python train.py --model="masked image model" --image_size=64 --encoder_activation="gelu" --encoder_fused_qkv=true --encoder_qk_norm=false --encoder_patch_size=[4, 4] --encoder_width=192 --optimizer="soap" --beta2=0.95 --one_sided=false --steps=9700 --lr_schedule="step" --warmup_steps=480 --adamw_weight_decay_other_params=0
Rows from block 4 of the encoder of a small masked image model, named by matrix and row number. Rows with one number within an expert belong to one neuron, the router's apart. Each number is 128 + 24 x the weight over its row's rms, rounded and kept within 0 to 255. All counts start at 0. Numbers have three digits each.
After each expert's rows are labels from the 100 images, of 14848, where the router gives the expert most weight on average: "strongest on" is what is common among them; "peak at" is the part of the image that holds the peak. Only what is clearly more common there than usual is listed. The data: simulated fluorescence microscopy of cells. In brackets: how many of the 100.
# router: router (encoder.blocks.4.mlp.router.weight, 16x192, trained with AdamW), inputs 0-95
# up: expert up (encoder.blocks.4.mlp.up, 16x96x192), inputs 0-95
# down: expert down (encoder.blocks.4.mlp.down, 16x192x96, transposed), outputs 0-95

# expert 15
router.15:134162099111102154140136120135152156120102095167113118146119157107091161109091167132106089117122106129124126119154123113154157099135169126107138131120125108043097082134135070169086104111129152128146134143116113166131161142138119124143104161125143134144117152143158131129141142165090128075
up.0:101125133109182188125098122128122105147142125069102154136071155081131112102170127133125109115134151138141146120123129132137114115133085087127118148141088109111136134157108156116135129147162107126137088114114121124088166117108140144106131149089122101104152092151119096126123086150177104116
down.0:161160112081116129131129156126118141116116131079190161148118136176109131121162118119158111148146129126140098135151165123118126102151114113144154137147156156116103124171115190132134144116117116156142139150139137136105100119129136105124184132117136134104111127127148124122144135127103093098
up.1:103140135150168113093135100145160102127099111118155156088147155158135116131101132142105130122165143090115168144174112084115128132120129154116169127122157136188110088116133151129114137127094124155143073096130111116150131158137151120085127146147085146128109081122131135136121110102130110121
down.1:135078116156105143107140141128131140135121140097134158127141162119131111109128123150150169157147133078155204141139142127143096087098110137149142123134159154139129141144107154172141147101156071093102138126138148118131103150150110175137140132132120159112112137139172140128115129126122142133
up.2:093151071127123176123143115128149170145158117141126144126121099171150150103111170097126114152108127105109136127149109153121168177101151095141121141113142146103113117124129151133114136137106122146113134147161099118101131172147111103081156115128115131163136131114093122162161098107149111103
down.2:134103174132157103151105125124118072127097107117122119145102133142140112156133150183128108106062112195098126068129122177098137141138072141142144120128140162122194143123112151131105116105117150157150109114139138147170128112120113110141123173144142138123141149144128127094144115129119137119
up.3:099138106129172123191141109177202124132102108110129123147170107116156143104157110078141165179140140143139135137132126117139148150108113106120138102156107148135139086148175127131127124136120108168113106126116146120135132139103139135104122098092150122155085139144150136145127122113138133115
down.3:139166124103154168098127151096149117125102099138114124135104138169135151154146174122100099163115146089116068115157160151089138147166138098125134085110143121093119125128086121136173094131117137101140138139162121118108100089145149125115144141176167183102122092109146162121129114127101133161
up.4:155160109127140152141148117145113126128092172125096102135121154151140082127094095141132107119112138141142162117094121137112121100120101160181128116114143149181057170133098136111150145111109121119127117157133117068119096147091121148129093132112068154162111179081161145099134128143159158113
down.4:071097105087138169079100137125110109139166132101147118120144129140146095106151172154090126071181171097135158135126101116148112129148117110120078145126083126142132112085136147144109118113131105123129140085156095128117107161107093163128154082160156116121115128095110135139158183133066125126
up.5:142148121140134072125159169102105153117136098151111124102160173078161122109086072109076153128160122142115112170138136128127128125101174177145155107125095112156137114103166145160120120146112098142102123140103125125132119116140143133063122137180159127142130089139137105121111147157134125122
down.5:168095147066107130109104109112112136104117128113093099100112171158100162116135158112119160162124135123093128146142150130158107148142134135151146144109104110162129072166128166115126182117155094130157123145129108153157115152089130117143120116149108119137134107138112102141130112093167121134
up.6:161131096125120086103143115122128191139113170099105132150158139134136118140163129093129142137110098154108152128097168154136097099141123144106139115135156114147097121145167108126111135129112132143154117143173109135120167146146111130106143108083123138127127156162099127069096142124124116141
down.6:085142085114155134120120107092129138106117120142096129106082073152120105143117155138106140160104114086115120127162104141148132095118125140134125126115109179122132093116127148185170123112116134158177172119153097145126140142147166135159152131122130154117118146123159118167103147106123156132
strongest on: crowded (100); cells: ten or more (100); out of focus (98); yellow stain (41)
peak at: top left (39); top centre (36)

# expert 1
router.1:138084185124129166150085168125146141113119142136128110126114132156110154163116110116146171130115128139118130138125099127108104065118103109125159144134108163129113091092108132123114151118145140145128140119134122152138135133111148136132144154116161128146144162130107108143141121125143130132
up.0:115140113113125141104071089109119153159086082141122104137143114122102154128137136075105114112112096149145137162134126155073139116106181116091136120096174103134112140136140093160102142134122106134081110083180144135145078146098161116126118110125169131123130156149120135126120099140127100092
down.0:089106180148146151163172129125138073132095138114109121123134127155125134125153106125158154144161126118155094098081135130085134124139135153138138123155140136144098094157097118135114094133115169094183090141128131208105107125130135145104111125149185170124144105118152091180162114139110124107
up.1:133130171086116126114125155119155146130137127082071119113110162102152158111110118131146104129153069186118153155136111105116133058092119135116076169122150108154082149114118131086145119115110120155124118160122160150134141145158115122145125117130112152120125172105123089095118128129154121113
down.1:149151155079099115170123114126146131129123151120097155106109118151149142137139111112126140117112113128096120160111095136123110105164124116125142148132137168145131129150148156146093116107141099182130169119138101125099125086149103112141190110108114147135135128114110138151130145131111173143
up.2:146166098107149126112169139121141166091169125137137112127106109152139116135119111154169146144087105141118134101143100135139107148142103137132149137107141106104152083147122095104142116118093092072180171134123135127145106109094153125131139141123129172115140103131105159141135148161153095140
down.2:158125160142182158109142138120110131109137145131164091151123169095155100149149061157125139151146134154124113132114127120117138123049136087152120140151138118107148136161166128079136123120118143076122101174142123122126095155169142119135105111108148119141117099086142116133142144141113095131
up.3:144115138107170107114128140104156125116121146096154153137148152172150120124129109130113132175135107140161101134106107148108113119094156075109149181105152115123144120088101125113121126163106103126148171073195139159138091127138096138114124146134161136106120114125132144117100162136167153110
down.3:137164172102106131112150119172165132112146139133095086151129133107122112147103142135116092150096112131112183100116148127169105153128113133104104130118079061117082149112102139075135115102167152083149086167110105134148103140123134139119110140119149126159092110118146098110101136175162130136
up.4:098108137164116122114100141156172137127105098158107116109161109157108173142077147093153117138144145129134132148156129131160153141083136145163144121148105109135137117102129166169068084113136126090102171110156150157165137089132099085090112157143145148119149150130104179097150165169119123154
down.4:092143168104132117078113164162111135153116101078104142141116129092122131135109156111115121142144125148119127134133118066137147095164142094146134118127179122122114137137147156174104116119120121129146144181124123136183127141112112151159084126147132146148128129144098161114146144135083075123
up.5:117126100121107105134113142159148134157131128160111134150111109148121124101127182107116071128120179136167116130075122142107131088114111138113106126105133081157129145132146096117110144118170128180135131156134127131122122161127137114127164142184109096103122156136116106152124121108110143088
down.5:146154177120147109077157159138124177120121098151125115075119155171132111124077120156163083174172117136109130089135117150127106148105110158114121134141124104139172151066104113162131118151133165128143098130098125104113119154083132150098133113119120127120137137123103139158095123111109126137
up.6:109134134126103118143153143149112121146146113150135174112120121131146137161145127111153164128148145135078136175098127114113115097146148097125143144142180140137127181134132153113113182150122142136087174165118150144069144132156076153143094140123103150118112115094129140140162082081086153161
down.6:106111132091168164096160131140131091104107106121103154175121083132147117137148097100114133146129172152169108150135140150103107140133153086088169089126099125139184140108133141157141155116156118143156135138170092112099156109119121119065130153114126109118104138106117123135107138148120116091
strongest on: magenta stain (100); few cells (100); cells: one or two (100); ring around the nucleus (30)
peak at: top left (93)

# expert 8
router.8:147128090129147115122137095179145162111099094130111127108103140124181132144106124070127109121128131090115128124087151176162099140147111126178140136145152133162140145135142131135138121111104144150097136125155096088122136109110153109138114140124127127130109102120095129132107145149109129156
up.0:148116144129162104149112064128135124118115168071147111091123132128134150142090126168139085121120116113146078104136136083101131143143134115160157130131121138113113105134134165130118142130077172144174119090111155102143127081147148161132138110151122100139114147125146113146085121174093097126
down.0:107115115115094104127113102074155124141147118084133163173101164158121149091109105131133137122152139146127094118120128145147109136146112093142138081116119082169151135127120182116128154105129101125119139170122147138146115111099094129141116099166119122118153093126124098068137174088128103155
up.1:098178105129110126139172123088134166106170152152084119167121110107126107165172116125126126115126122117107146135153133106148128140110191107134134155083105119120116139119123094115166120116126110103069107165137104109130116124137086091109127113145135132190085123164131105123127141134125112148
down.1:143133077139128113126124150121118149103146095127094119142149137125140077156153161183134156137139102090163121139117136118142134140080147172139124121150104107148085109145155110099160133136123125163132142125117128163132130160175119118134108132084125177135113098130156119174109126150146095131
up.2:138132128102122143145107096131160121107158090121159144166123109132094133172135128118131166134159137112142137092153134142110118167115169142124121127134112130116107064166137144107099151109125097102100161134083128128090156135143125149147140134142148147115135117119116144120130138175140100142
down.2:097122132127158159121121102154104116131137123156124095130138147114107093178145131123103093125094137140101104163095175111120118162136137167119121121078140126165149129133170121106117173190153111148137134139131147098111121127100112106137137137127155112174111079135109137138144107139135090147
up.3:127112089106167140135141128107082131140105124126138097140130120115142144133165105126122120153108151113153105147137124105135086111155153107130141151170178102127118130107175151118145124154166144111115190087110123132150106121135083121139113125162132147079133140140128148118164131156165149103
down.3:147107115143121127131112117113120088094165155095127140148151135134106153125149140107106141149168135135157128142142126100120131122081118182087088152125119107156143112112112116080145151116152124107067104119120165118127113081141110076132127111143136167150142137188119140160125110091115131138
up.4:109083121126086133090141130133115177151131081169146117120132089152159103103142136134143127159143140058147103148115137149122122123129113115118161120153114151102144142119179139094100113149103146101091113140194132149122114124134116115117164097090107139175139111137101123142158110141189138123
down.4:130146136120133135161145124097121127145112138143110152116117131157141135128118141145145144153062102138114124131115100124143125126112074165126139153134138178106124095120097116144177101111097107129142117134148089095090103104142091121144132133115145197156119073096138154170126128143069095151
up.5:139147189115112153178120111134122113127108102124170104100172125117144187119097113124142133125139145152092152105126159119110152121148153161107106118161133109101145105118101098153150079142144135121166196096076124137156085118088109151146081140119127125121104157124137127106091155179102159123
down.5:166113122080136120114123110133104155128157135095129137125089135122174091144146171116106152145133094137187153154119126150140107154137099102127141089119140100118098140132130126185137126110147145155139107178143135149108134149150115138094135135141090123089144107152163124145144104098167137119
up.6:137092124153127154103135181120129187135131146155145158120141147110130083116099097118114112139085130138101109160124112124124137102106110138136135131126113104095148130132151107123135105135140141133139119162166136096130145166087144144123091110072140162100114161163101109117123179133138141147
down.6:137129099116087147172140135152135138129118098126138159108106120106133096078132107111128090119151115085118133143138146151167108162108109089132089107179139135106150126112117126146151134151130142101110127113098155114104126099153154148103093122128119127164114114138120093151116086125141108100
strongest on: long thin cells (97); magenta stain (83)
peak at: top left (44); top centre (38)

# expert 5
router.5:156142121115118103169070146149111147130178148125125134134146184123111099109127134118095122119128148117186122094127123110122166124141121162143116141118073127113145100168126103118137126124124137080121140138126115120165148122137124096122143116147124086124157119145135108109128144153103129122
up.0:137143104066150130141161116129130101131121099144138116143122110126148123101133101161114117164054091124112134091138148150098123125094108093105147081110128140132092138154114104165142136154135137140124123084169146124136171085133128080136134120133123121093113134125120122153158123112118122161
down.0:130151101094149110095114147060148153136096104079123158124121151137146122155144117064171155142097123136123123141098115145162114123147133131135118140129143112100119149124124166159087076092111129121111103151104107119155132160106118103137136110185097141167151126151114112125199132126128142152
up.1:143119145122163140154072139150122158134095096113201134101117112121098095131104167114090085131115143111122155106136130092147166113094120151142090163135115122126150148162140113174109148135128186090100109145101131102143140147083143102116131184145141147125131110093099120129112146155118133108
down.1:142149152147164148125114084128112102107146102130124114155133084162112155144127170116141175135171095102135061132127081141139170078131115121168101105117141127112106192126107107110129118121136084127155131149147101086114119158115171157145125150161081087133132123120139121129092143142155153115
up.2:179114126140136166122111133119117103134154157137117110099126165149131135134142117115096136165129145143154125136083094128136146121136118112137102145141140113109178111112127142134130150123141147148123167103126125150206114123137153142141132170132162179120148093141148139159123132114131155169
down.2:096111096111140116159130109181124104111134114138066098142148163161084123101135174112107123087121154126109098136179119118161111180107118145157118092143154125176161088153113141146107162109089146114112078117092146107123113126136178086139145112169114092096140125133155139118138112138102098107
up.3:137081134121116145127129096171107102124118117092137180122064061118145129094115157125113134111109102101121151124126163176112123142119157124130106137117167143098146135146095133110096131137113124123111165146119160080132169093081127106141120151138152130127162139134100141121188102110121103135
down.3:137108117127126115085116096130148136099129137155115137163084107140167118089106158132159110166152132157113111151116141129113080146156157152114163118158140150172134095114124137156117090159137092075148111089117111153132148137103118161091152112105107101122105143130111107145137132168107125135
up.4:151158116121110122162112147144096079115138186160126081122147153086123162125141104121116113109129119147142138146129132120150122082140146134143138114152166110090132081153176149124127073130082117153160134140113162156097129129125154123056150099177130124131136163124131147111169163085137147117
down.4:117086138122082147114090128139162120150114095101126149115109124202127160127091130138129171180099124148098114141146116144138080115107087123157161182123135165151148137120084110156094116151123134122139127088144105139155151122115133076143133089123139148129136154167112157167164118135137152122
up.5:181085158152070074138143112135127114132147105092137126113121117132097139147150145107138151141122133126115106085132114162153126086149108136136142133119102146190092129143164118175160159150134146138159170112148110144150144146121179111138130153131140140127099085104112152126151122116094135139
down.5:171145126140174148103125108090129165135128169129164091108149085158134131145138101151141077081077117120145147140089117131086144135131164125105106176123153126071122114128097112165120147121142125129151121126167083112155138134149131154097164127115126140137117163154045088122102120125147161110
up.6:121115112108129122105143087144140145129170129152129109157118120134088179184148123112095177093151133141130115126147133139135129086127167132107148119115129110149153128088134138135142146135135157134138116132092127100119175165154155122064138113127133099128143080142098157122119123153140119101
down.6:146095136063130154138127105141125126104136137082179181138131148129174134126135072110147144176124096103111112137122132137144112134151123136161148111141148120121117146116124123119113149094130107106172127139165119140171074112142116159157116166108137135121097122106147130131142154135153144164
strongest on: crowded (100); cells: ten or more (100); red stain (48); vacuoles (38)
peak at: top centre (49); top left (31)

# expert 4
router.4:119120112125125138061139073098140130110118131147135118163146127130116121137144141086159118105150146153106110126148153176127113142103148152130100119116139095098105142125142157166169158132114147168146112120133113144112167108092123117129160126168137124130113156163122118142155165097113170130
up.0:118154122111132106129128148155111154128113130125129155159112099171167122133134127130137138121142159092101135149148095131096143128185110166122119134125145157099187106162109107130132151099150137101150111110100111076121100133107115116137115115127133156128141105082172152164191129099079075180
down.0:115138120140091143133159102125155112117123143113131137121127133126131135131111108138133133109147127144145116150080139117098085073097182099159134117136152140133123129092160141143165124142107143147124170099152155121122195115153141130161133154127142130158106113096142120119074159100172122165
up.1:161094125102146111151098150136154076120122122091095156101160142124154137140130132134114114118181155137158169147144135148121104128158054158163096162141141097148151086145146122116148093125111093177146100114148149095138145123134154115165084126120115111155116105192142129142139127165100153111
down.1:117117123168131175155154094131125133132186147113110107131144130141139088077098130190124138137136164114135154116143147150121126121149126092099085131148154139147140126141134118115172124124122173120167093135129155140144159086133110119155148140120116155152094145097135125142118119135109133114
up.2:094133133145106131149126150150095154121151142111138168133143118088119104122135125093126158102134121106087156110128095135103127071116124167129118136158130167080144170123122139168111151114127130153124130123117136123135150160146166122056120131100125096124144127107144145130148132112187103120
down.2:111131153137127102147124112095107164154155094165160150159156103132132139124178160100131130119149118131081175101142140114124140111124166156138148130143136106120073144133073119139140145110137141102125086135136100148118117101174142093133143128157107143127172140165120128125113135111114156125
up.3:130154179084131071110147088143139120157129114153142112119131113171168128125100168111093105143105145143166132176113161118121174141100102177108112093095137133086110133122133119082131145163124130114154071135184126128136115122126146149121097102128115159158050145113146126082122096138127131128
down.3:143148088121128115115123161138113133102137165150093159113112198096102185132099155176095120146135088089094121126080123133135120145127148116129165131125093123121135137139095148123160119096121080121061166101115135133124167126151130127162127112135130093098102120079123157153145162118098135151
up.4:114131120131066142139140160123110134113149116136171115117121128132125085156069134161110109156098168120105109172137130115128128115136131122098145127135149151147157160138100127133118091103122158128114107130142146078146159130076135154107140137124133138171105105073112182178140131097153162055
down.4:162135104099135105065122108128133140082117159108144149123110143166190134099103132125111136140135125143103127152126104118150117106130109103160159156112088171149097145128161166165169146097102138128137142121158109149156147148123119144135110130127110111154106179130144093107128169094144120150
up.5:127164121119127130094199094152123131093119155129114123097172173123117143139159091153122153119081115102110109143163128099120165122126151163108089163136128138125163094127079119127142108106150145111125119129131147130088133116174073082108120121130103077111181109127169120101127097113096120160
down.5:140134145165109164188135132104137111125110118105116100111130111086106150116141159142126119131120128141104124138109112152149158123136135108117132100144169101123121157136180128092111127121066091125140148095127113153134122150107121102130134142146127108125133125154113107145121145126113137115
up.6:149161093131170117105116142130130152156084183168136146127106139180171136140188132105083076156100132178138140104133147155142114117123088153151117123094123125126129111168155132111064160135118131123121153109111138140098103094121130127120140129116164132109129144150101100150156125141136151132
down.6:112113141141135131156159132154164093147108131140110150089116130101119178112136125143155127101121108137141122126152150137120106141064130138142125133151084109111160137144118155125140137134143169109087159167095162169141153113140117140080106159122112127129120083099106106129092125135086141143
strongest on: crowded (99); cells: ten or more (99); cyan stain (54); fragmented nuclei (36)
peak at: top right (35); top centre (30)

# expert 2
router.2:145146199134104117128170115122129117118082118171131180129134147105162121117169123132139144114133099129123125158121090110139114152123128123094120156099083081052142136157161137121140098118128102084114135112147127115085117151152123140139131100166118110113181117105130139111111051079131111131
up.0:172105098155164174130116103104130138131152189147117134116146145094181111115153119133147131153135108132135096102113098133106135113111175159142122143148102145168126079125095094124161109122131113106139147128109166156127079120119141133138120157126137118137125115165119132123158111117123158119
down.0:129137110161131171150142163137117098139143117088096132143127162125118130082122120122085148131133130099137082131123138124123132154152115111141155111148139120102121147120128135072150183089122108117093092156131100130149141116139128129124102128132129129135126071128163129131152148171104115141
up.1:148111096088153102099097117104146151132114134121128151123091085151138142086169104122114168137115150146127109096134103156171155135147151119192143125137137172146100174143108119135141137136162123126118116128128168110096094110094101135159148146099158143119127153097130162145176152072149143151
down.1:136105065124145157143135089128156144157159127102163158171149098114149117104168110145134153132103068117145119131144129141120115137170145118182079099117117112145116138143127134110139123099098155074126112150118136140157127141103097148159121123131196107128121106127153097131159134164135150129
up.2:106161143177129122130152112133130113107107142138138093115133106105086081108111089109141099109151128098135169090097141095122144141122127115126130149129158101126171145164063166103124138106143092137134129112127101168181128113124117132115142156133110101152120099106126125106129161148138142146
down.2:112143109101112131130094169106122091136109108143136135129159190112100124110136113165101148139135118149097122142108109137153162106110119121094105107095092102144117170168127146120128067139119075150117132178097139156148135113174132166144127090131138116129093115117124137128135169100117124158
up.3:155103122131133104110090124108123129150104095128133116104097130159129148143101121115086158100153119155111136135111101160115122160125103117134130117159123097155144139124121133178107163178159138090097139114169090133133111143110200158137144117140143155113123166144105119134089162098096168113
down.3:127165128142141132093112129130188121141111069154110146119164072124135135125115147170108090092143123162103069132147096117152115121117158144117166163166095137133114118104120116138116118092147122103096135146114151113096118143107109173084099100141109161157107099123136114139106153125108113171
up.4:112120189105088131111090112099121170126136160128152152114108169107108104117149150117095102150108103138109121115146117169178124146118117113133195159140051154147150081122102157154092114136128123125141089169126143098121139142129140097122151143118098099092172054147145130129129100143106114117
down.4:129160122102148155094162103142115107141163111122130101093154095150164119119147125086144138150136132140134122126139123132115177161128127153128095139100136130106125088112128133086105136121081144146139132137070151101091129143122122145125151149137091098145142100097157102161143138133162157071
up.5:115076094128116122155110144121130139091139142129088077133113146135100129109145108143169091161130125151115129109156132115185132122136128162159158110136159140090114110156139083093099094126078090154146124116109125125130097108105167122130117139131119106132120162163156142117157153132086127102
down.5:113116084102134146082108147076159107160186169138136110173123130089112112128143128137102119081159155138109144103183150117168128157147101091151107113165125137143144117087133094159139125110106161097114130108131114147118143126121125134127173128088180158137108151140106145079141125151109129134
up.6:161151123117152111092109111105103143103114089117113136137126076147100102167110149127162137137121119176140097078131108130160129110157138073087168101127120089146171143086111156140105125122115125195143111148141118109085116122104126126116141126167142095162091103143128140097113146116142167114
down.6:113116138130145115156137123129114103180118127147127123158100141101105159136092149129101156141099139161096192120111066097128129099116089106127159160154133135131083136125118139108104118111118113168104157115096148102146184105125111151149149112116134114088101122125163141131128074113140130165
strongest on: membrane rim (100); crowded (100); cells: ten or more (100)
peak at: top left (55); top centre (34)

# expert 7
router.7:083130108117150152059110130094150125112134106145148103114099109115120135138206149096143191129143121120154126092124112152135084130153083089128124116105149129139106155153150118097147110121133126107143114112108143126178112081128117123130195107128127129120093114127121118098144125118127103125
up.0:107121190113134117071154147124111079132118119124146155104128141124138111102147184135110070177074154129132112152138144114160160111162112114096130107115117091111135158123113157100131125144080166119167111122087099142132133168111133159096156138126141136183145168143132123104144085130091145130
down.0:163128087119129125194104154162148194141116082129126122145098107110117123100139133115123104140128133136143133139112120118155147118132176104105116087158140126100067123108138138154086159077158146105155088133100127131086139160126111135144117130183101121130121136103109090134142137168181118123
up.1:135085129116141161129203101162150107151147144140102145155119164145187093124122098150149120159107112123140095125131144120126127132126109125134109138139143124133140118150067103110134136147082116107139105125141154104095134120147131098130123145109107133135155115144108120114118151089149120110
down.1:143143103151151115129100126133103105136176158148131145111135139149128077136129129109163155115105082126126126152085133171170135107103116164135125125135132111124142118083134148125110121147110128163110107127175108135166089149167087110075110090161121142109177075174148119168118111156089133126
up.2:122147106164127150134109169112090097099098140087112141139106136167155120156112168116116133175152123166133115105126118152121131139085109145129151156119155096149087158140135132085127122138096165135147136092116174112105118124141117106130126138104130132139121121120146125155134123109152125158
down.2:124098113105142106120139129127147102104163121164137138146093149121127102137133118134152159109150078171115129136119135102104098109121131132123127084136128126128119124120091123127117130091066144127120163167128137129162124103111109141146147115100117158148083180145126095144091056132130107108
up.3:139120082123145100157128120119165151110042128124140102139129125119144173131147167130143153115093111140117151104128127108140114148142110124116125108123135161143130138134111139139125188141172165111106140110140151135120164178130134157148130115159166120140133111120191131126113095131133150152
down.3:123134097152148095123144136158148117152133164157165120115113149138130137115101135145127134106146161119157161127153139120139120073091142131114105100160139130162129107118150138155073092132124166102065082184110182154177182139110142117091131127130092107143158154169079130151120128130150109115
up.4:109100151128094104164147133089142108130175133107134068185111125124101113158121139113157119146098109124113141126189166162138148156126140085145127110121134094142064174144124123094116127138132144111159131139131112145084116074139140156101107139123122134148115181166165133167166129089108134126
down.4:096127097132135162165169197142147119154118127113127162148142147104137176078120095151104120161087123137126164145162137150132063132155114134100089110137102128167111115143091159135128101169115169099116093110138146137145119123098129137141112112110129114130095113117091129125138133083139091165
up.5:073115157117151096100125110149145156133085153137132137137155177141156159169114120100122103116102121156097167148105132146136110114118120160132170095111108173117119089127171148170124141133096120153159139144132159143110125145139164114185101140148079152117137100135123086115144116125119157168
down.5:107154110160103128154142154100155142183131136127070148117120095109148152090088093166099137133120115117117096151112145152116160117142076145123118134157153141166141168120131130109176129102166147120079124155088109162127135169124112120131157111089151151114173135150139101106131142103115126119
up.6:105119160131098187129103116122114137133113148145141161176139102083105119085148135122105155136140147105085099130126080117140098066128164100144144133121071178113134110087130137124137139132156121148093108115127106153107126108125111107168138121114154145165150118123135161157128141161102129138
down.6:130136102159130113121111109122164111115126107107132096149146119143131134122066153117150106194113121131104090145136124137143117148156162093120134164168133116143142176165094124111090117134123147108101132126137163131095142123147148156165143147164139145099102135125169192133124105089119116141
strongest on: few cells (100); cells: one or two (100); green stain (87); fragmented nuclei (30)
peak at: top left (60)

# expert 6
router.6:126134111109176131128136072109112125137114113081122142146116134129140166139140079123097119146166096112118107114101126133087090146159106139141149082143140149127106150122117121105083158120112152118112133123167190123161107124118141175125117114143102129146124104134108118168135137125099119176
up.0:139115150142116145185126110144101089143122080096110081167137104167121139166154138149139141122170125131124148143123130120124128090127142127179107161095111130104084130112121107112137153122110111099141149103144094113133123133136093107151127143142190135126062133128070125148146158116096145181
down.0:127167128130164138151153114120084118108136126110143103153132111124131154109127111091092128160141125105091160141115142155146165181114105097149159119126158081143148106121126101153101152149132146150117128105107121123160138140111123120106135171122124128089135162149153148161141107140178118113
up.1:120107120157142144114124134144093142133125112084167133146156106134105106119125168120105078175122117135120138191133139084145132118118149104096134111118121115126101103127144122126129129088133121110154123137132160128119129143154152119105169146130162074116139139150126148117157099139113143111
down.1:124090169100139114169102075116148080117100142141094112154116116100127163169112108109132142157169088126103071130152162173123099112148153135137117125115123113104098125130126117121103129152162108099149107148106163115109134153140145118086110121126077136134116150116084154104152096110122116110
up.2:150149152147114125161112144110160119129128136071114090145152116124076102125114064137144140132107130153165142099144122068146116122113143121112143148087094132143151094127169145107141106133124058099119142078136138148108116120140133143114138099139134117093113109102143098152090129150147145140
down.2:105137127124119144114137160092113153127135159076121148111108189105170104146126155099080104166120149168131124136091137135141139074105106113128096143124126113168153143137130132136115188109058140154176128137142138141119097129115137137142143117117104098128146097114153097087156094121122130140
up.3:099126087141120146117117143108063111135102127154173140138094119124184151140137137148165157105123095100151154095086155105115125089140106136147129125121139109137131115120174105134148132140141130130098153115117121094132130139154177115107109130160153140134112145151137159144131116173183097107
down.3:113099100140137109080120099155108145081147155111136115125083114105134173138132152132137118131105150103177132103088120122130109101112127149138111100141127125110121103146109149110120123139139144134157099124093114135065131149139173119154140160100066078125134125125155134147167110103144169096
up.4:175135156130130152111092153123167095093133079125129148126096086139076122112082135126150166125152140103099104153114151124140149146098162138146183154101125135147110119113118097167112138104134088132129161115164116168097169096139128141119127131116099136115096092156116157073083139127123129106
down.4:176098119150150138147080052151117122070119129146087114106085126127096135128108133102139138145116126140112114140139084107145088147107135125090157159129117133120125139096157097166169120132127125140164144102123081145142127149147118142098112158106111132123120123124116137152118136139108135142
up.5:141155114138136119092151107110115131106153142088136105138129099165132139140084116163094094101116126114118136138103162070132130141145139116126120133131172100166131148146134120157142171125133138111138103083152129089172129180144168129127142126137140099154141136120124159142116149154093080102
down.5:153077151086138144135163082155162136153119115133132137126140134089139137130113124094181158088156148154161131151175111166174101117158131139171128150147142172143134110139124127152101122130130146124119160162159119143105134133111108101128143096162144110085162100157094111127139095112129120134
up.6:174113127129152147110142108149162135122133120112131128121129143101144124119058143138160145143121131132085123118132157077143163167155101121103131160148152115148153096095160112114108156149134155159163114141177132115211190161139131134153110140125087131108150118145110149136122123103107149115
down.6:103146150070125099100127117128112142115122139122106162132124114081131132122178125153123130115167158116139118115075133160126135126109157134142130107093162091157184113125127134156084101147099123076084165156155157130135079106144121141108120127166162104149105079114102149121125125140093113140
strongest on: crowded (100); cells: ten or more (100); ring around the nucleus (55); yellow stain (43)
peak at: top left (62)